Rows from block 11 of the encoder of a small masked spectrogram model, named by matrix and row number. Rows with one number belong to one neuron. Each number is 128 + 32 x the weight over its row's rms, rounded and kept within 0 to 255. All counts start at 0. Numbers have three digits each.
After each neuron's rows are labels from the 100 clips, of 14848, where the neuron reaches its highest value: "top examples" is what is common among them. Only what is clearly more common there than usual is listed. The data: synthetic speech, music and everyday sounds put through simulated rooms and audio effects.
# fc1: MLP up (encoder.blocks.11.mlp.fc1.weight, 640x160), inputs 0-53
# fc2: MLP down (encoder.blocks.11.mlp.fc2.weight, 160x640, transposed), outputs 0-53

fc1.170:137125115153061133116187138156131174152101164119125092113094148120149098103148102171121112084079141137153168075159094143089067092138103147199109125156120097143129
fc2.170:165172112173081131198103148145112084119108093108180088174162169164164085149122189110087112153137109116112122179108126066106140072112168083168139133086105139141092
top examples: everyday sound

fc1.423:150115142035169106185158170147137168166175089118081110135155103157130077154146166120164103135145151093153154069066158122127096136151138089165135128111157156113214
fc2.423:122108100097151147093107100106044121172161186139111154134097136190135178122146138121145069140166151174109155124174109149141211096106121231099087130122051132114137
top examples: far; speech; dropouts

fc1.419:137133078134072115113135175100124141148140162126147121097145125147154156070128154139095163129120094120076170165043156108129161069072093092123148101177088099093181
fc2.419:146130228093132134110126167153114103143086114165100135129186205114187092108085146149107129122084111105095180149188171086076151152109105117117098112169092148084087
top examples: far; speech; reverberation time: 0.3 to 0.6 s; wah

fc1.480:136139150070112106124159060080082109159120121142185141086136135148095134111162124116112172119166074179168122145130165130147133074086115142114104110159069109111163
fc2.480:141144125092146152146049101070125200148164137131169122228122115145175170112126087105095069124097148073089165132153067169110163118152141084155096090145089108137131
top examples: band; wah

fc1.621:083114219130121116158129136101115105107122121138128134133156154162149097140129154168122146107064145063129144086129169093125173186145103127090105159111106192161139
fc2.621:136153170074138118128073081128130164127076112102098127115136112139087112142040141175082071151092117076115152132106140121129154108120144165118176115164087147159096
top examples: speech; long reverberation

fc1.332:210123067179160092138109170087165154110069153082136191188103142113166064088121148169111093117143150045147150095114078137086101055140193118179176102152104099118121
fc2.332:132168148106149125142196198076129108177102163120149147138036167152178167143144124114182115118123112203097112152111121152116145122103179138182127138106085110169159
top examples: tremolo; dry

fc1.427:103150126126145108104100130098156089181087121195108123127080164114121114061118117060144152116161175164077114122132099121148102116164097130137160108190154165098108
fc2.427:180166132126132143200152143142166128190115045120190173153079099103114099082158119122098100118115168180113088097111178122136133101118147085179186121177131117106154
top examples: short reverberation; reverberation time: 0.15 to 0.3 s; drums

fc1.112:153178160095133109131135110042103126084136187186157176121135165146125119233142147189151147158136143156101107131085112153067157068126095121140145069158100099131204
fc2.112:110144145148094149144079153088123083109113129145106141161142164090108151131054155100139154180111145171079152149146143123098116130150121080146117144108080114142115
top examples: wah; dry

fc1.194:126120107085109129143088131140142178151059129083115148109106214135176144089108148090093161123103123150093162166159147137144149058120137092130097126071144128089144
fc2.194:163109225138124146154144134171144088126090151134114094121134111125184156172160144120102108109175156100151108094096144186146094113069137103136125134162063161113091
top examples: drums; far; long reverberation

fc1.77:169112109156130108145102126073141125156143073051080153094140171105145152114067108147140112129114137091180118135077173065151101176075108102067090092130133139136135
fc2.77:126110141111058138117065132202169102139113164206164132123148118156130074113100131128112143152106143166106138146142087131160161073126134174179133115108051116058132
top examples: telephone band

fc1.362:138120093136134142111124044109126167168128066138120159136116190125138132095131080136122140070102058099176174193109086142120107086176116121176108132162168138113103
fc2.362:100135119174123144130111152063155125112137125164151127153133066151106107182181146150125116183173134117121150059078126090069084085128124162157143115157116109127103
top examples: dropouts

fc1.351:087177106149182167131186160130105141079100203097108121143096212149062108102086101089102163151135115131167123106160168155122169139166103116050100142101104148125112
fc2.351:141060140106142125100098076126160160105169139151153178128178138062178131110166116095149172083136155144117118137079157123156143149170156081101073150151146101096173
top examples: bit reduction

fc1.19:068115109065125132088138147153162088104137130147125145131075080143108112131143133157143093168112075130146131173152098141144113157129119100140172151109095144125145
fc2.19:152111121060097184128175127109156131125141131116183187129085117127128145094108175102062110066136126137116153070161156080136132123147177105110185107085126081098110
top examples: band

fc1.127:151114153131173081163159169138099117129116120130104131096159047105179153159102109111083089131102131110157132153182138077121108130063114174130084123095149124143104
fc2.127:130137171128091135093099114085142099123092116151202102153075147093106090166173128144137103092153188134137092055139190189206126145125147086150163138106108115096172
top examples: dry; everyday sound

fc1.123:123123146103109148183172103162106125107096070121146053080128074110144088068092133117107115115142167116180148099124103128163094119148120135036100151181146116095151
fc2.123:183097074122128172102110122055125110138130115140132190179063120151141177110098103108124115108095178151099137108131148165137168095169156134164102124120035151099112
top examples: far

fc1.431:157156136089124189169116133198121148125146052166123120134165113107094156131066132124119115120061087070101106136125083141103146143090147174155121121134073157132073
fc2.431:149155099101183161147122093143083097159099132113090116159147108110125157135065095155134125129098120177089102119177068086161159202145080116164125151101106110070064
top examples: dropouts

fc1.226:088128137102184127120120140068124157161170113105105174125124096108142106125115157144151137166096072129149121100168083088107159178127147108064214169149177106096141
fc2.226:087110097131129125133126123135099126151168156079105137109166083104063110180158151053170189105202113145173121091149150146116134185137115142121156113128175132078171
top examples: number of effects: 0; drums; dry

fc1.228:179154114085077197146131147131131170188048183117117154134087153144096151141083087073067125123172109090134134133093094116124125158108091101180152143131122129106129
fc2.228:163181125119134120167065119155104074073142090158151119130113144141175118148155164122135112114062094110157103153153096153134092116183190100117134167157082178177136
top examples: wah

fc1.464:114148179079161145090130102129080159150151073118110049106141099156149133125157144111133146142137145027136064146111204135188104078096127158115118135140118098120105
fc2.464:168053125124111120161150110195149130071055155166159097060156142108067139115130105148181096155123180143156113154152163089126065131102132164082133140175070120153142
top examples: speech; distance: near

fc1.539:121152098131090117117108094151152137138129093120149130109125164119163130101200131138145136127052153130141159104159091107149123145138111151103130072113100120112171
fc2.539:112212098130189131086146134150155110131122121172160094162143107104102124146120128123093124118151126149104103168080167077139117114107086129125097171147114091118119
top examples: bit reduction

fc1.140:092189088146144143103105155101161181160063184149138128144120148084156156120116123069118077103143143128160114158059112095110111085097100128096137100126151095147132
fc2.140:133132097157189070140126100124106120112082139139131159169157100110111118082125160118204181121128191102097196135097153105116155093114130149137122071124141114156154
top examples: telephone band

fc1.430:133135104136142097123073181112090112086157090110119166152171113122115109123102174123081140102148185123178113146162198057147116093111087147118178084093174108151180
fc2.430:197164112148153176075146119121132061058108171106129112166124157122111158112161131130093106084105129161132125116174189173107103107160154168162145147151133168125125
top examples: everyday sound

fc1.116:127123076067162193077113072140135112121142077037167128103122174143100113090209115125169087145149100084119184163113170119145169148122106069194174084121126109116178
fc2.116:049172080129155153118055189147110167092069083177158110154062185192146145140080178123090118085207116123097128102126097127115105117159140126122136175084091138170113
top examples: band

fc1.261:110094185157191129086088129122122165145160104111128131093143141160127129083109092128159160160108152110156124184137207146141085193096098124165167113133129144138108
fc2.261:175161163167115114142079100081182106136121155142126133187116103102078089123145156141094128145149151127165161111100122141105145079183089125100117073080124131178147
top examples: wah

fc1.208:137092113106114145179125114142138149158130093081176158116137109112148119119059132149069204095095178126147140177115168160135163125178129151098101138082188112126114
fc2.208:154142126158155139103099087117139172121080188110119149088097149100106170146079165186087102138118085141054111076147066135104110139063094115136125151128148127120135
top examples: bit reduction

fc1.220:157155040108081111130162113128085172107088153115114095097116148088117125106126151157119151189120175132172134139109148108079178085154139109101110148096154072118094
fc2.220:151116131132155108105117149132119116149144148162100147134109113130151118161147140152078100114135133125157153112163067117096066100107122136134139191165167129133140
top examples: dropouts

fc1.361:119128084120159143143160119110139153112149186169210123090119145101136116188145146118073149134130112084119096117094087119156149131160121102132121149186097138116121
fc2.361:130200121132169126050123143117122078120125110097101064131095140108162155100165072150177125093094095159068059161097100173149165115091154057141102149183140142112143
top examples: speech; telephone band

fc1.173:094124091154206115113098123151110108123233078118180086113153160113117181066099138083136075143158076085159109166117125135164128142137139200082138120106076159181129
fc2.173:097164142158123072115133129128129117144106182142110139137161173159148135045143078150142149132186160170135107143144122136133069163117098120096130105116106111117149
top examples: short reverberation; reverberation time: 0.15 to 0.3 s

fc1.470:073143067108086150175105151156145155119111117149155099135137134099112129142138087112136146182119125141165201182140123066121133112054074096066171108157105156122138
fc2.470:155080118099095159080120172148156143137153189168128113095146084030161128115142132118145131094131155121143117106199091163116154139139083138127156138136089104104199
top examples: distortion

fc1.2:108117123147151016113087108134172098088105135150149122123130113161124122079137142190169110058051160168174133137161083131129107181117127113135090111095148111128088
fc2.2:155200151138074182121128131120159130115147107144165040119113136085168151149112168141105058147182122178081117079116143150165136059137143131124146145107148139132145
top examples: distortion; dry

fc1.580:121145190111091086116143145165165121144135133164140132132157110073232110108115148183139190122091136123057105175142124130089090122099092107119144123131140126070117
fc2.580:153152140116138119114201119115130153157175145093082169078135104114138143174131120110117210073167128150153153169113107116108133122101107190109126068127157097145101
top examples: number of effects: 0

fc1.92:136172100123115119086136136096051124113163078125153133065147164093124117155086125085073112069087106144128131056088088119126084156109115093150098125055147129121115
fc2.92:079103112143147107145148120116128134130104144113120119206116080121089102113130072194170138143151152064114120139142143156166156124125191135102117019111110150136134
top examples: tremolo; band; number of effects: 3 or more

fc1.600:203109151142178164078141107135121105161125099121142121079132084166140113121092161138169111129170125111048143190126084143091084040106111149175126250115057078104164
fc2.600:092132083096095105122115171060102167147150162120105078124111200140181138083155150081185126110166115099189100151113171139118156170150134163166115070151172133114120
top examples: reversed

fc1.405:113142031085104132117110101163160157126165146148202155126081120114147150081104166100136114168103137159072188154187142114130087120175146113139155168168147120102104
fc2.405:137101176140159112167123143129089132167148113137121150081174127178106083102167118096096142097225115060133131085153114188123140170078040153125151159147129102119115
top examples: dropouts; dry

fc1.33:122097060167156044179138119123083180014132127144124151133151105137115106102067177118095175148107179134163121108168116155108114182133106127125209118087098138144142
fc2.33:080120113145122141103106134070149064118116125139179086120163094121160110163106105166127132145122155121105147143121127135098134020172157110153152078160157103122117
top examples: dry; everyday sound

fc1.358:156188115145122111148153112142131197096153174090156107167122165152180127180152081124086134165137105090106096108098145132170103137144163106148142114140105099157194
fc2.358:069169106093139160132131088160142148108174097194118138150151105116117164126152145146139134094118179077111133104118097132121093098131158143055107133148096142089178
top examples: short reverberation; reverberation time: 0.15 to 0.3 s

fc1.537:121113155094129118056074146114119171134110103138124143104129099127162116145167122115187124109146108079122146163171129138103143153123115103151179094171168082147145
fc2.537:134138088145128105158068186148135179115181146105124104147113142119093077165182140122176123106131138118123129131121137119185102178090106142142203095032111094172161
top examples: telephone band

fc1.283:130140048099156128139115065149153128097177163119117199107096168067141158109086184049145110108144113087114224134135118127142127079140118140105106128176166142132191
fc2.283:127117165154108145178113150112165151108109114090097097096164083181108069129170066186091118164113118156094099163102115155153082177129190147198176118104120102084078
top examples: telephone band

fc1.465:110131080119132116181151130131100156187109100140151109092185091140090098085138165118151115183090142104099162122149144105116136179095094106100130128164181171155083
fc2.465:143108132170132132176080137158119127128110121054131091061174114094099117169158153104223154149178112139108135150149156106119085096131167117122119134209122109185152
top examples: band; number of effects: 0; dry

fc1.555:050184131096123139131046120126120187138153111134115103105111127210128118117181129140167140125133091151167108117115173156159105149152148120144100113160107177086171
fc2.555:159080073105077095185109095133165138145124152140130140141169150126119126113096140134101098155044136095159158147141045064118100086185126150139101170152159121153085
top examples: long reverberation; distance: far; telephone band; wah

fc1.166:142087100113107077121133094180108088133180168171116087119091142212132121132129186137118109122089103099128151132157149103143175182113084091115158133130179084084116
fc2.166:139078159117084164089154118127146084065098077068110133201125178200101159117118171144115095134154154172122133092165181158121142078161207123173126098087085131122112
top examples: bit reduction; number of effects: 3 or more

fc1.108:107138161117136120110191163155141100132102128073147113131102080161127130073168089126061083163142131185120124080090131136182086140097138142150075142119159170123125
fc2.108:144113087138068202122090059124127134082195118177069074106107129100075165167127122151153168111063175162118138181173128119128128111159153113179089100172094128168110
top examples: dry; reversed

fc1.139:136213130118135168199119114163182119155110096137197105119114090108108088130128102144164130101023107107112173085140118100159127157129060050092166113123144147140177
fc2.139:142134117070147107136103106094096139062141145153108163104179123187179133151084170143118106170163168055107079186126079134088116118103164167157170133141152110095085
top examples: speech

fc1.418:059175142145133129147153158112144124109133099089088079146136071152069092127056141139143162103104111083130072118093131094121187176127113105102147128146106086074152
fc2.418:095153117108152142096086076135114172115113117170100162138144143140155097124162080107095098146144194109107128125115103122173126137152114178177062124131103119159090
top examples: number of effects: 0; drums

fc1.334:183086082139146094165081116092152158072124130167134068128142083158149124142130145104199080129105106128124102127116154156135144134119093158117175150145178142099120
fc2.334:103142192134174170151198130134128148142076142166102168191105152137118109114122161109142145136119151144153145046136108080172134099116157084114154092151055168109117
top examples: long reverberation; far; reverberation time: 1.2 to 2.4 s

fc1.597:116154128133095128156175138109083204104126099121152193076126046131129093144109135080183105124169121143156122103111122095128108094135143151128172108152066141174156
fc2.597:127085164104141187178139192083191089140117131068067076143112130109131132135113133134099107093104201116179109150127175160138143141107141078146186086160132165148175
top examples: speech

fc1.617:124141140147104145151148154130125136157118141136114151126154133139184120118133150130114143093092118149106179107090143134088119141081153103124128080205045134095159
fc2.617:191140172150114144138089103168102135156024061160097159122138205112117128159096175107134095156120140083126142177107147139116160039080116083131109136151079171159079
top examples: far; speech

fc1.212:177091133115142135115097124101109167114150084154099107158122137133115088148140157097139096152082043135097176113159181095169112099117120151152106093131125194119086
fc2.212:183140155156194063119181120136093108126136083107181148061115114142159138100072134147117114119157107138116150124126135178105140129163131102062136090104150074048132
top examples: bit reduction; everyday sound

fc1.639:122163134157140136124186076097171149088085127094114132192069129130093163128112122180117092082159131090086102129093141113189109150117110095113160079103116083109085
fc2.639:109080101097155116108099169129112093164140118091141135132154112175153093070158107061171114196098095184143172111102126085128079124112172179137123128150121155110127
top examples: dry; speech; distortion

fc1.238:086096132162160134076120133098129072170152154031114105148064053145087131112128122106186131132170143113128083158118166189134083077097133115092108090169112169118207
fc2.238:163139091145135090149052171117091177102124073153154105179231163101166117164087112163111117087110160140109078082115088096141167165141161147144101182091123037120101
top examples: drums; dry

fc1.578:163123120132156172165165118171081095129179103160147157068121181219198142172119110126176117151149163057082107115103121146143095107158100148194121174113148095069107
fc2.578:108173117108150107080080064076178098182152145094123045139066149067088127081169136117176079064114103197152105205072145168126100151130143141151110134128128120186141
top examples: telephone band

fc1.459:137158170109175081152102089096063127108152082076099062112122173151086158123134054067101102140116099116106164055114136077090143157162133119074106060121115100130129
fc2.459:140079134082181098180112159122084090107143145124169150114160124151147090182184133132137141084098118148135179079123104081158095165189150090122174151136123217181085
top examples: everyday sound

fc1.364:198131176173146099065116146157133125116101145164106154130143112116149085144081102142092070088139116142110122145163197192099171130132078091117190171130132145161105
fc2.364:066106133135181102141122161141154190114213149156080119168145126163166106107172140198166166185149119111123095137141090178105100137145176078164141125085125169057125
top examples: reversed

fc1.625:115158098115129119141119120119124060119150150149048099111181144176172115126097146066174103161092112143134167141186148119131145116111175149144126108178205143105145
fc2.625:105109104109089182139114072163154130181174117110170163096121173149154086142068129163088111144116121123184098213052148149140072089179129091118147073120177136088073
top examples: dropouts; far

fc1.618:144115134122132136122136065167141129219095111154136208144080186149108176107138062105123117122083139095140107140137110105097091081137187183151127111095166124141091
fc2.618:082157057135070137125121149021131079093123158122130101127121098130185100191142139130131159169143160148127110115111135133110102130088150073136165138160119116086160
top examples: dry; speech; distortion

fc1.60:148109074154083100055142148113058149137140157121078120096124183156047121112090171201155116216095137127179121113144155134133169082089130150113098160132096115104165
fc2.60:132112130091187158122126131096124189101136103146155100103160137095133084192148112122157138084158115097138104186080145137086125139094156096094132135138125116149083
top examples: telephone band; speech; dry

fc1.236:126100146116173193118139225113120113183077096099121079177110165111132085069100119138127083089176107128144140117112153061109094118112168089089153130113122148108148
fc2.236:087105167159149112144132111138153118090061090106175131117153056127139096129139145192135135149135115108099081098114092130119163114099144121105147165088118118100149
top examples: drums; number of effects: 0

fc1.160:150124124131086092124125170186161098137099175099122141170128077123136113134139209163110121153146146093175127125139021206097106092128155124161098111151084125126155
fc2.160:152136123149083183145139095132109118138156081142127121143085147125157124147104096089134124096157152135095161124044132191157164100140153098136144124125115159171136
top examples: tremolo; dry; dropouts

fc1.78:110059112181146161106135222078121108154106168099098169165137206152155114116132151115105146133112165076066134096133099139102136196159142113188175160115080079148136
fc2.78:160109065143163038180156141128133162101127161122186183153145065128166107106165149115077091125090180127098131127185088113122137167118128112135165130158128081119167
top examples: reversed; dry; drums

fc1.75:143169138133115068127098115119137096102137111138128168064119200152117116131087083111114126122071200110167136099075128135123080133117163165106186125161158087161113
fc2.75:218160085116083144147132146094128111083098135111089068168126092109137143126064114123138097143178125160122108162196167144081104124111122105152165140103106159177176
top examples: long reverberation; everyday sound; reverberation time: 1.2 to 2.4 s

fc1.563:146105113071157171122093075120189077206090098157148100134112178144104122153115109102133153171090109096154156075158109130097107114132221105120095142104084136117144
fc2.563:129129132092058126121132134135121164105154132144165130139190140177101133029155126096139144140137176137112115175158166142162138117137134122116103110127109129172126
top examples: dry; everyday sound

fc1.507:096152120109140118126051083189117171176168143108101120086142108097110076081139085107166120058144125109175130133154115139134077096129123121093134147190146102152152
fc2.507:153140123089139144150177158104133090075124129162150122142109098170126131121092133057161084114111119128135133125187105128145159160108090110143148112131106159096139
top examples: far; short reverberation; wah

fc1.566:134186097130146119139131182096057195087092163083100090179097087103173151137143137156124128137137056157124116122129124090172102143126164105109118097160081119155163
fc2.566:038090102060167133127145116127140149095094097108119133193149125146138079142130104132167066137083128162132101156124123065140073088086146166104085103106109127202161
top examples: short reverberation; number of effects: 0

fc1.363:107219133140148139111111103154141173144157079110099143064117169069171072135101129055170112080096123115126126130153128082125150108116114101113137120196082145156106
fc2.363:109080118148066159114179094109139083124125178113132087148124055138118159158175069119112105157163126098152045143093055184154105076122197207154113094144127113183135
top examples: short reverberation; far; reverberation time: 0.15 to 0.3 s

fc1.510:123151135118120109172168100192127119140113177115130113157162084161140129130132128118152126091119081185111163137131089147159077052146087120136100153084099099154122
fc2.510:172163118120142134086107116117174128137152066161125126161081110105168147151113115151111169176122118106092095156157066130098148085208151123185140144068143109125124
top examples: everyday sound

fc1.135:093102130185198168134160156119147119211088112134112113136115095144101130091118158152150174165073110116132110139150151090135097133113111089157129138113178132116140
fc2.135:122065148138128134165135136135201177137162127121105094118157095092131107197138127126106131105155150094133128170084152168119151165161150096076153099117128133110144
top examples: band; number of effects: 0

fc1.201:141191148190105122115131139153152148116097073079100156097165138134205114137166141147118079143110125112125120121102118105126129141125113110193141096178088120110135
fc2.201:082112117111101136092119126141141114130164198171118152176138092140104180083144065165155121069141146172124129146118095128123121150134158188119088132116122132144174
top examples: tremolo; wah; dry; band

fc1.52:085112152126103147102131143136113198104059111088186116135164150154162109137089174106162157135113148103115155089128146116171171100122121128103102120103119127132118
fc2.52:217168149189167102135132130127041120100191182149138139082099161093096127124084119174133107130127145182088131154103154214112139167131117131117085105143129120118116
top examples: bit reduction; dry; tremolo

fc1.223:182155091159128114157091159094144170082155134181082119122094156191170147084115084152158139174080119101142088138121064054091107078147094115105120142167076107107110
fc2.223:155150093110156130087144120175127092113162058158100118172182102111111131141144123114125120181132145174111111118118108142159151147183134147137120146115146116102041
top examples: wah

fc1.335:120166132123195089084091142158155156117108112153107159136128127112173055142121086126123069145137115199134121124117099134160128165116092145139138115130149135161147
fc2.335:136110101169087121128087131087119061164093134147083119161022117085173126114154122141116180129062129131122113199115173112139147140215132102121108163147069143112133
top examples: wah; dry

fc1.218:098170133153164093057124105118133033130106127123099164113055146158135106086171104183153132185106117151100147073143133147127077140189075094124152121111204125097131
fc2.218:106148171093090174177182115113139197114145133121142159125132131091181116167058093127113140143149131123088087153153119152083115163137174169132181094153142165142088
top examples: band; number of effects: 0; dry

fc1.631:119127153084113124158139159193102119120120154106133091102093147152121131099170114146135169117107147166071098153128199144053139130149113099208100153134199121092101
fc2.631:104111109090126183113107135099085126066141095137125115183150122121180112108180108103138184095169158088166088155096205117119136100126200174134120110210127197108116
top examples: everyday sound

fc1.552:096127139174145151074102171137194197159165144131151106162090125100069161116115153106127103140081161049161167125112163122167165182130104184174139141122180133136138
fc2.552:166110055135133149096144155123130135048057191108121087118172138130123154153094129123117154160123083092154158181159133134090164058110138126068115136116060108079134
top examples: dropouts; speech

fc1.412:169123145130172134107123149107089163093113117078116108133151092169125147084155126139137089084133079086164105127125133105066193151099096149126137097150147109077147
fc2.412:128155110104120131083210099080121107108144139153107097105120106121112161070135182073148114129193123141123118107168148140105182154079086098069181123187152172080175
top examples: reversed; drums

fc1.433:116176127160163167175136147097133126136051084115128136121104202077169092112105185145111138174146195099139114103124089146123106116142156118101091129136131173113121
fc2.433:145103155080138133101145049113149136106167092141120111095138051191133172164179067156081142078147119119066099140091128113120136124133164158130125113144093110137125
top examples: short reverberation; drums; reverberation time: 0.15 to 0.3 s

fc1.357:059085172176160129076124097120157108090125069089129156095073114189082127092137160169105107163169100176109175169099222119128151149147076192196134124103142142028112
fc2.357:142122104138112129077156102119137094095075110084147135149134102128151121149120143133118128132122186166100113082120184094178170089156115152189158140095134120116202
top examples: bit reduction; drums; tremolo

fc1.486:146162085056112096149149183082133174100153133143131172106124063099107185070144170150117088144082136152094113183158069129133150139115125150129136096116093104143119
fc2.486:087155144108103127089100080127099132167137129130093153142154168167103141136140053150124207160177135171173114092111172104218111187168108133106087182070136190123107
top examples: dropouts

fc1.184:081133142112157108059143132166097103174109146168162143140137055160196171114086135131110147119159108094046113136164114198139173115138125083104131152111128102062064
fc2.184:102140126133068162115098156109131115140110122142163065105180129139153090122184104086125077166095179115122106121136121168150110139139161179139174104089116137143132
top examples: wah; drums; dry

fc1.594:116118121132178077137155159161183095143154168151105089130193142116069121119124154133128100100120189152165148088132095122122115179150105157135120115051108167141120
fc2.594:122182130094094118139105141139180115127212062078152070087116121124138121130120071081093129157139103116119163099180082116109134103113170133105168130116155074110116
top examples: distortion

fc1.101:122127146144102105135137154119120091137183122151174134128089082172151093125200144076146232130148172132112217136147112184139103163152111106139125148103185155198127
fc2.101:112123108100126075081135156177139154102076187123164130098068142107137106144156120142135077119123083142140124132085118134149128134140200120157118095088058110115124
top examples: band

fc1.388:116143160108141051083174133186133081119144126197158186124129136174150143137147117137175135101115161149160139130138087171108100145153117115158109198127154099155061
fc2.388:094160140143117094133147157117118162171164100144112098169092145120082143092155167122166148125123076108120109116155148067166167109128126136097150100135096170118159
top examples: reversed; band; dry

fc1.99:125149132113117095160140176124121156162175114181156130074105121149148068137051118129139109120088092085109168135113121137091069131127095084139123136127098142109152
fc2.99:156136115070169142089130136137184153134116120150134192125105079185132139131135110119109167132135097135147133142123131105080085133100080178141131118097088103132136
top examples: number of effects: 0

fc1.262:113125115139121155233115157147097148085112108136120142168150186158182106149082107135075094148144177071134100109105166081122131060073125119112134131100143083176196
fc2.262:116113097157124146166112118071150090148117128094092168128148100097116122121180160102112071070086159111150095113062135111124099095064131099147175173157136156132205
top examples: speech

fc1.321:141189177111158055111096141126111154127148125158157136101185096140101092127134107175114120151175162174141149132105109109123065155151081152113099075128131102133168
fc2.321:078138146111140128140162117103144098175149129117102099095130176098149164130101152120150162109150008153101145090128155136122137110109109103109145094121137154115110
top examples: short reverberation; far; drums; reverberation time: 0.15 to 0.3 s

fc1.314:166172125170061150149178114088102128148137109130141105133165157101111055087125151124132086155148102145122131125120123085110105123193047086160160143121097161114183
fc2.314:097104115138130082128157126121147101155172089163129128066165147138133109182129177089137194098159087135058155136109173090172178176102098133082148089141127073120070
top examples: distortion; dropouts

fc1.302:073128117150106116119074094104082164189112123123101124119085165094143067128141149081139138108170109128186129157103109117128152110138145127164149106078169148161161
fc2.302:125041153167164124125098135099095144123179097126120180109121136158129122140165160147142152111131165139118100163109151125131193105097181132113152067103121090161181
top examples: long reverberation; distance: near; drums; reverberation time: 1.2 to 2.4 s